python train.py --arch="inception" --dataset="rendered rooms with furniture" --weight_standardization=false --head_dropout=0.2 --learning_rate=0.0044 --max_grad_norm=1.0 --batch_size=256 --lr_schedule="step"
Rows from block 6 of a small image classifier, named by matrix and row number. Each number is 128 + 32 x the weight over its row's rms, rounded and kept within 0 to 255. All counts start at 0. Numbers have three digits each.
After each channel's rows are labels from the 100 images, of 14848, where the channel reaches its highest value: "strongest on" is what is common among them. Only what is clearly more common there than usual is listed. The data: rendered rooms with furniture.
# r30: branch 2 reduce pointwise conv (model.blocks.6.r3.0.weight, 96x384x1x1), inputs 344-383

r30.7:152144136149133136053135141114124136136120147115109118143116124107107092110113133094140134111083095108161140067079158149
strongest on: count: two

r30.66:088100128099125106072106112101087143099092101097130147095138174152059126116094122108153147125139091131106121132101109116
strongest on: count: one

r30.93:161098129158124097158094111118172112164171135163098137167127155113080120146130101122099099110139092101151108174151146112
strongest on: count: four; sofa

r30.56:117195114130109135038137122108150177148143140145149118106115128149108090069073114080163153081098103127106162079047115171
strongest on: count: one

r30.48:131145133131075107106128126151148159151145145152144141096146124146100104112094069120130199077133142192085121125103098128
strongest on: count: one

r30.2:133180154160155126094150166193117175146111173106126150088149146144113173151134137180120167141169154176174125164122153128
strongest on: trophy

r30.26:104113120111129105155116118127100123104100112101099149078164125122128145147141122154103139130150138155107127159149106111
strongest on: count: three; barrel; largest object: barrel

r30.64:137182185135170121090130163193125189155122147112092146054129176108110169138118156175127129145152140123170117162116157117
strongest on: count: two

r30.77:140184115150107139069135140146148193159148174146166138126136150150123130103102109123159139097093120126119138108091121145
strongest on: count: four; dog

r30.30:110086090105076093132115110152107102105104103108104152157179103115086139149112079189084149098150140173074078178104074069
strongest on: door; count: zero

r30.29:135142102133073115066111109129126147124123139124137157083136161161105101102101084097155152079141116135111132107082130144
strongest on: count: four

r30.87:119174112141118122054131106103148159152145162146167142116147121158125094081084109097142153090116125140124134045071127140
strongest on: count: four; dog

r30.22:104070127100149159118143172148096089100090114090106152113150160133146140143139134170135100143143170131158115115108134103
strongest on: count: two; largest object: barrel

r30.55:109178105121099134043130121106144172142138129144146124101118139147098092079076102081160158074107105131097164091043098169
strongest on: count: one

r30.83:139144126136110101048111122140130155129123132116102120176120165125056117098094123094121137120092076112147136121092160144
strongest on: count: two

r30.19:127139098132105121051135142141138179143139145133140162123148189149089121109086105122152172087144123157122136117056129138
strongest on: count: two

r30.38:165199138185120119090120112154169177174168186163151117142109136144112129087102132115143152106128116139168123086111173146
strongest on: count: four; sofa

r30.18:106163122105136128092126124129078176081082115087083135065132148132153148130146144140151129139094118116142154137114150142
strongest on: count: one

r30.5:123178153135136101143136130168106215109105126104094143087136134120081139112119099149137218104126138212151144132140143146
strongest on: arch

r30.3:066123160084145112145108110119045128050035080030087121043117152134107120136121139117143134143131109122118123161160147133
strongest on: count: one

r30.73:135133104145116106031101114120130164139133161132145149127137190135075124127101106115120118091135085117134129120049133122
strongest on: count: one

r30.69:124179179129159120090130164188122185139113144113098149046139177120107163137121143169124134134145135126164124161108151123
strongest on: count: two

r30.70:061113165081137089163093097124049122047037071036085137045135141139097117145125122123124145133147119141107109169161135107
strongest on: count: one

r30.88:140179180150122108097096086117136152130132136125118114128109134158098085072078120066158142101107085122159144105127179166
strongest on: count: zero

r30.60:137190200153172122084127158198127199161119168110092148031134173109103166138119160172127136146156137121168117162117159118
strongest on: count: two

r30.27:132179102144086113061120118141141182145139166137151152121141163160094115089083085108166168073135118146122133098057132146
strongest on: count: three

r30.47:089133114089074095068115120139103174102104105103120154094151158145085124125100074131142184065137133166094128123064112129
strongest on: count: four; sofa; ladder

r30.12:114071140109164139104135163159103142117097120098128159155154184116128167170154156176123110169158169147166119129116137101
strongest on: sofa; largest object: sofa

r30.39:147178120137156145121135128095127150124134129131084098106099129111133116111131162104167118159087087095169178120151167177
strongest on: count: four; umbrella

r30.0:114147107108123127156139129125095142102100116101069133061167102102134131132136112140120155124118120156117158135148111139
strongest on: umbrella

r30.89:117111119109099119078123135139113143120110117113110115134120114115109124131106096139118139095147136150125089111089131100
strongest on: count: two

r30.58:071108163092135097160108096122064100072053093050095128061132125138101106138125126115119131141131125131107096146164128095
strongest on: count: one

r30.43:127136109122102117188120125143145143139148126146085135080151134097132148162156115155102137121138139151081136172161095131
strongest on: count: four; arch

r30.33:125106109127189121108113131099110141121113120113128142138139164140103124128121174121151123164129123130147128115132135123
strongest on: count: three; count: four; dog

r30.21:119114107116113119108134163179129158132129113125102161110154188105097173162138122172116154115149140162116141168109120134
strongest on: sofa

r30.44:158177177164143098123108090119158166150155150146121117142122107152090071082091148066128144119112082127175129100139193147
strongest on: count: zero

r30.37:098124115097084098103117117121099159098100093101095136101147120129068101117091090122125161091120099153109115118110118114
strongest on: count: four; sofa

r30.86:114177123110090132039146143134107173108102114097109105117115098132126098082092101102146156095059115134131147068071146150
strongest on: count: three

r30.54:136115122140083092144125113164158123158151135156159169132183115165106141150135082168115187080177177197088073151108098076
strongest on: barrel; largest object: barrel

r30.80:096116115106123127129126118115085102096084107082099124082142101112146134136141116144116135124134127143112131136131119123
strongest on: count: three

r30.90:097116112101090068094092090145108162114109126111117161101168138142068127141109091156088163084155127167093086140087118084
strongest on: count: four; sofa

r30.57:121146152132101116088146143176106153115108115103096139148146106085109168134126118167112186104131134181130113117096141121
strongest on: count: one

r30.68:121127122127187122117129121101094130108098124097122130164144133133119123127127182125126127187118103119140144119149140130
strongest on: count: one